python train.py --encoder_arch="shufflenet_v2" --encoder_activation="silu" --decoder_blocks_per_level=2 --decoder_block="basic" --loss="mse" --muon_scale="match_rms_adamw" --momentum=0.9 --epochs=24.2 --lr_schedule="cosine" --final_lr_fraction=0.05
Rows from block 8 of the encoder of a small model that predicts nearness at each pixel, named by matrix and row number. Rows with one number belong to one channel. Each number is 128 + 24 x the weight over its row's rms, rounded and kept within 0 to 255. All counts start at 0. Numbers have three digits each.
After each channel's rows are labels from the 100 images, of 14848, where the channel reaches its highest value: "peak on" is the class under the peak. Only what is clearly more common there than usual is listed. The data: renderings of 100 made-up gadgets, each built of a few solids, in any pose. In brackets: how many of the 100.
# p10: first pointwise conv (encoder.blocks.8.p1.0.weight, 320x320x1x1), inputs 280-319
# p20: second pointwise conv (encoder.blocks.8.p2.0.weight, 320x320x1x1, transposed), outputs 280-319

p10.189:167131117150109105110149103124160111092175098133138132120109081155116136129103109162092113108168124093084185091102127104
p20.189:088093108136054124141122144136125107108138123089135105055129155149157138212119150125127090081146137123120105116115060115
peak on: main colour (52)

p10.93:114128153150136182129100120132101155139132103110128110139084144123097088131092137122108143089089156086102124097089127171
p20.93:148140119126101126116153146140146108119163121144064124128157149170100083122112133138112100115106131143115139134142132090
peak on: second colour (47); main colour (43)

p10.151:094133102109097115115165083097160111139107093148139144105156107151107136129139121131131108055121130131111145109121164136
p20.151:085101151117100125141128119114135101107129103162130097145148114089122111130166181116177126161072105098142142136106142148
peak on: main colour (53); second colour (35)

p10.270:155172142127108164132133137136085176116077106127161105117115133144156173108088157114095127095103098164115083122125121123
p20.270:120157088129129151136114108101115094139173151126128111154125128118117151082148158149152104104156116127140172135148131128
peak on: main colour (63)

p10.39:075152155155102146118074069132117128126066094116146103128126118106116101149145118125181125128121140147123093136127136112
p20.39:140157128116149156124109077119165110097096104149156162163132117120113142118163132131123143098127111142113094102128124142
peak on: main colour (62); second colour (26)

p10.38:141136138172141109127100171159164129106134155127137125100094102145171162102104068130079135100137094100131074152109152097
p20.38:168095161136145131142135137149123094105110137166171122119137129152118111157095147119114149121114124145109115131119122110
peak on: main colour (43)

p10.154:141148133053125113129121120131117139091142151142151099125112144164150134108153156104098089133177162102099104122123128105
p20.154:140167151120096111142126118114126100130116106134114157108141091107130150128143065157103152142132166130091122134122145101
peak on: main colour (60)

p10.172:110122173124152152125119129127152090135113059118156137110148124094083108150121135154182064108189123121188119067131114119
p20.172:130138144125150148103150148156143116136147121140118153092135099105125099132165122144106144148125148100176116141154121098
peak on: second colour (45); main colour (44)

p10.71:121103119129117090092151160110119096134118139118134105118095149144128131152147148144144072128126146132142126125078121105
p20.71:121152173136133115155141100146140095154145130135115118110108120102112124119150087114100120107106138111161128153123132121
peak on: main colour (52); second colour (33)

p10.293:128140128119165091113129172133177114128134072159083109125132123138116112139120126091161134123135158133097153114129075180
p20.293:117106127141174115147089170138154114137134160123178126180117115121133109130090141129148139155149092130087168112129113170
peak on: main colour (58); second colour (40)

p10.82:113120180110137098128144104138153101100167146129126136121150123126099150114117132122097142120149179136153144116094139131
p20.82:087131146121134084113085115166121160110131108153128166084126120122121163153104150142127127096173094148178164091122101157
peak on: second colour (26)

p10.30:125113143130130135090120122135154115154123132110122124171114079174124126139140167102109153147123142156158078130103163118
p20.30:112118144125145131117133117136120127146114146100145120090136119141083070111165104123129117117153067130170136130122125110
peak on: main colour (55)

p10.249:159087099116109127131130116124124132103121135131133194127140155155154138171139099134119140162126113135085127126138124126
p20.249:161148119155128137125090121108115079117132141117156137114147152104154146122130131097122108137119114155107113118119065104
peak on: main colour (51); second colour (27)

p10.286:098140090134121118100101144115125153129125122150120126095143092130133103071122116119131135116119116144166164123108125137
p20.286:154117095106094126136143151102079106116146153120142129100094153121134115137135145138115144119088203094118177150145112119
peak on: main colour (56); second colour (37)

p10.184:098130135111112113089111158100131146145145146165117137149104102143138130132104126130141130137136165146101120118119121128
p20.184:109125109133120128157120106127116113161126128134124101103132074140096121086130139151114121147118146161127087112097187117
peak on: main colour (65)

p10.197:183115174128125125103110117115108124096109122129068123158128117129141136176137149111136126139117132135133113157117094102
p20.197:176087124157130100103116120129115072126117125119059134113155132153141114137096110128122131169116135106143099126112115128
peak on: main colour (80)

p10.79:114140126109084134138125166087134154147130091119146151154144138109123093146146148123137109160118170092118151080127165109
p20.79:112140162147128107096182119134130112149107165084171067096128080143166111143117111105075078169156124145109158137137111105
peak on: main colour (57); second colour (31)

p10.287:136146127116123112108121115122108128165099126136135126123121124117079143118107166113163126127107095114113113146130131164
p20.287:154123144159063120115124175154146121142138130139138163111145114142135161096135139151129126112151125115058144132149129111
peak on: main colour (46)

p10.121:130128146112151117136083136109166092190130143119128124105075141114104163109140131088106112142137128147200144151089132149
p20.121:128130129126145111138109090135145102092148104129115135138148157153092126096157138128080157133112113138125121135114120165
peak on: second colour (48); main colour (39)

p10.279:178124128111098070143110098119120171150120099145155125129122095163126135208143118115121118118126164103115142162154132153
p20.279:110145130167076140169139126164148137106099178162133099165140109095121122124109107122131157173157112147128158152111115103
peak on: main colour (68); second colour (26)

p10.203:088120143169154125140093121155142103131093163114121110110161123170142123164175169123120142135132087100141106144145116142
p20.203:132114143132166166145131153128137118156118136080132140175129112134079117116142131152125158122108141164104169127112154167
peak on: main colour (65); second colour (25)

p10.125:091118158128127134150091133079097080091144114106129107131122089103127127106139125109098133160124105104115147166125107147
p20.125:109116110104121098133159140115099124140163099114174124105084089140110075081135057158118113125134107108101097080137129124
peak on: main colour (70)

p10.209:124138097154136105165114123121128108140091137130070096134097155093109128149133119130130133118136121183115154141114102130
p20.209:116150124123121134138077125121106148110147075120123169105120145102081113097093101134170131120103105152140118162153124157
peak on: main colour (39); second colour (31)

p10.205:140110119126144139127168112124152097116150132111170156115125173101122111152132116108109092133122150159143136119124155135
p20.205:122120091145096140141161152127130121122127142172159088135120117095151112113139119087129119109177167158127136143158120196
peak on: main colour (51)

p10.253:103099118110128111095085137122082151136142104115106140135163067161184107128117105094131124144146127108146146124139091145
p20.253:108111148120138115101156150105080131165075167122177118134114120107137072113114082098137131135095123120130149142117089079
peak on: second colour (42); main colour (39)

p10.136:087121126137145119141157110150096140150130124106138149110131104119097135158084158122157155121100194141094158192141118103
p20.136:162157139118130114127162141147086119122133138141116168091117115118124134141135127086119150140126117155051137108126101119
peak on: main colour (68)

p10.3:136120120109130158143123099138128139141119129147147120114182097075107134140138134151166133167173136122157128158121163152
p20.3:154122123154137120111125145206134122142155130135113102111105127129110161108149127185136124158116166170159109137141174126
peak on: main colour (36); second colour (34)

p10.236:177119161119152106152118114132168155131132081119097128134146116169104098121115101131113127125135118158105073095148110118
p20.236:138160134143119086141144144149112175156115201135153117090157137134110203185203173173092137074133126093087128096158131119
peak on: main colour (65)

p10.106:138159152114153104136155132135117124124127128130155133134094136157135118135110115139120130148104120143119167158116115127
p20.106:095169163130148117125097120157139161102127134072117145135119165109125083080133095153100104134118121162127137131116108110
peak on: main colour (51)

p10.43:135139161118127153169125157121121151147103112115110132146102092094124120121133156141119125091152102122114092148112126103
p20.43:156140135191071119156100143129112114115147085086127171134107096123123121112107119116110136120129137136177126133092104100
peak on: second colour (52); main colour (41)

p10.84:084142146118115132132098136143120134133152129143110121142116112143144091132109082130114102128106167125110119101138164121
p20.84:102137109143124158124138126128157163101134135049179127135124141093135124147125126127163169158158116123085088135123115116
peak on: main colour (53); second colour (30)

p10.256:122138110091153129111100127137157126078107109096155124132117140126118131106135157171131122153101170059127132133126144090
p20.256:150126141118136190142113135132134120128112116095139147146108136123162164116101112116125149099141150138134126119134120114
peak on: main colour (54); second colour (36)

p10.183:141121148176136103089116097111122168115090148169111148183168135110143141118142138121127102129145110075121111125142134114
p20.183:147095130113111117109159126156079081160150124121096175124091099117113164091084093127090169080154103115148104145157094103
peak on: second colour (44); main colour (40)

p10.67:158124129107117163076159077133122123099136116170131119091118084105163138134082159128094126103142150132080105071126144147
p20.67:142062087140138163099117124165135121130116137166160116101155135124143152156126105153130103103134110091150107128102130112
peak on: main colour (36)

p10.140:106116111135111115106156145124090121127159138099144137066150096142071137132131132103093153184151114079111172119124113113
p20.140:122095142142128107098162097145173108149085125176124133170184178164159167150149137111105119111070107059132183136175108160
peak on: main colour (55)

p10.27:145125120100120121163115145151126110101146123123133135096164148178094130130122128178104151163104162136126171133157140106
p20.27:163093136136115151136124154104123168156127128136137177113145119139181166125121091106139078099137119110087200098139150140
peak on: second colour (36); main colour (32)

p10.208:121130142141116132110106129080073123181091116111115131162129102160137141162114134093146118130096135157126128084157128106
p20.208:121165122127101144119162072112140148153131146170130093108154142131100120147131128124105100094144107164099137169121095125
peak on: main colour (66); second colour (31)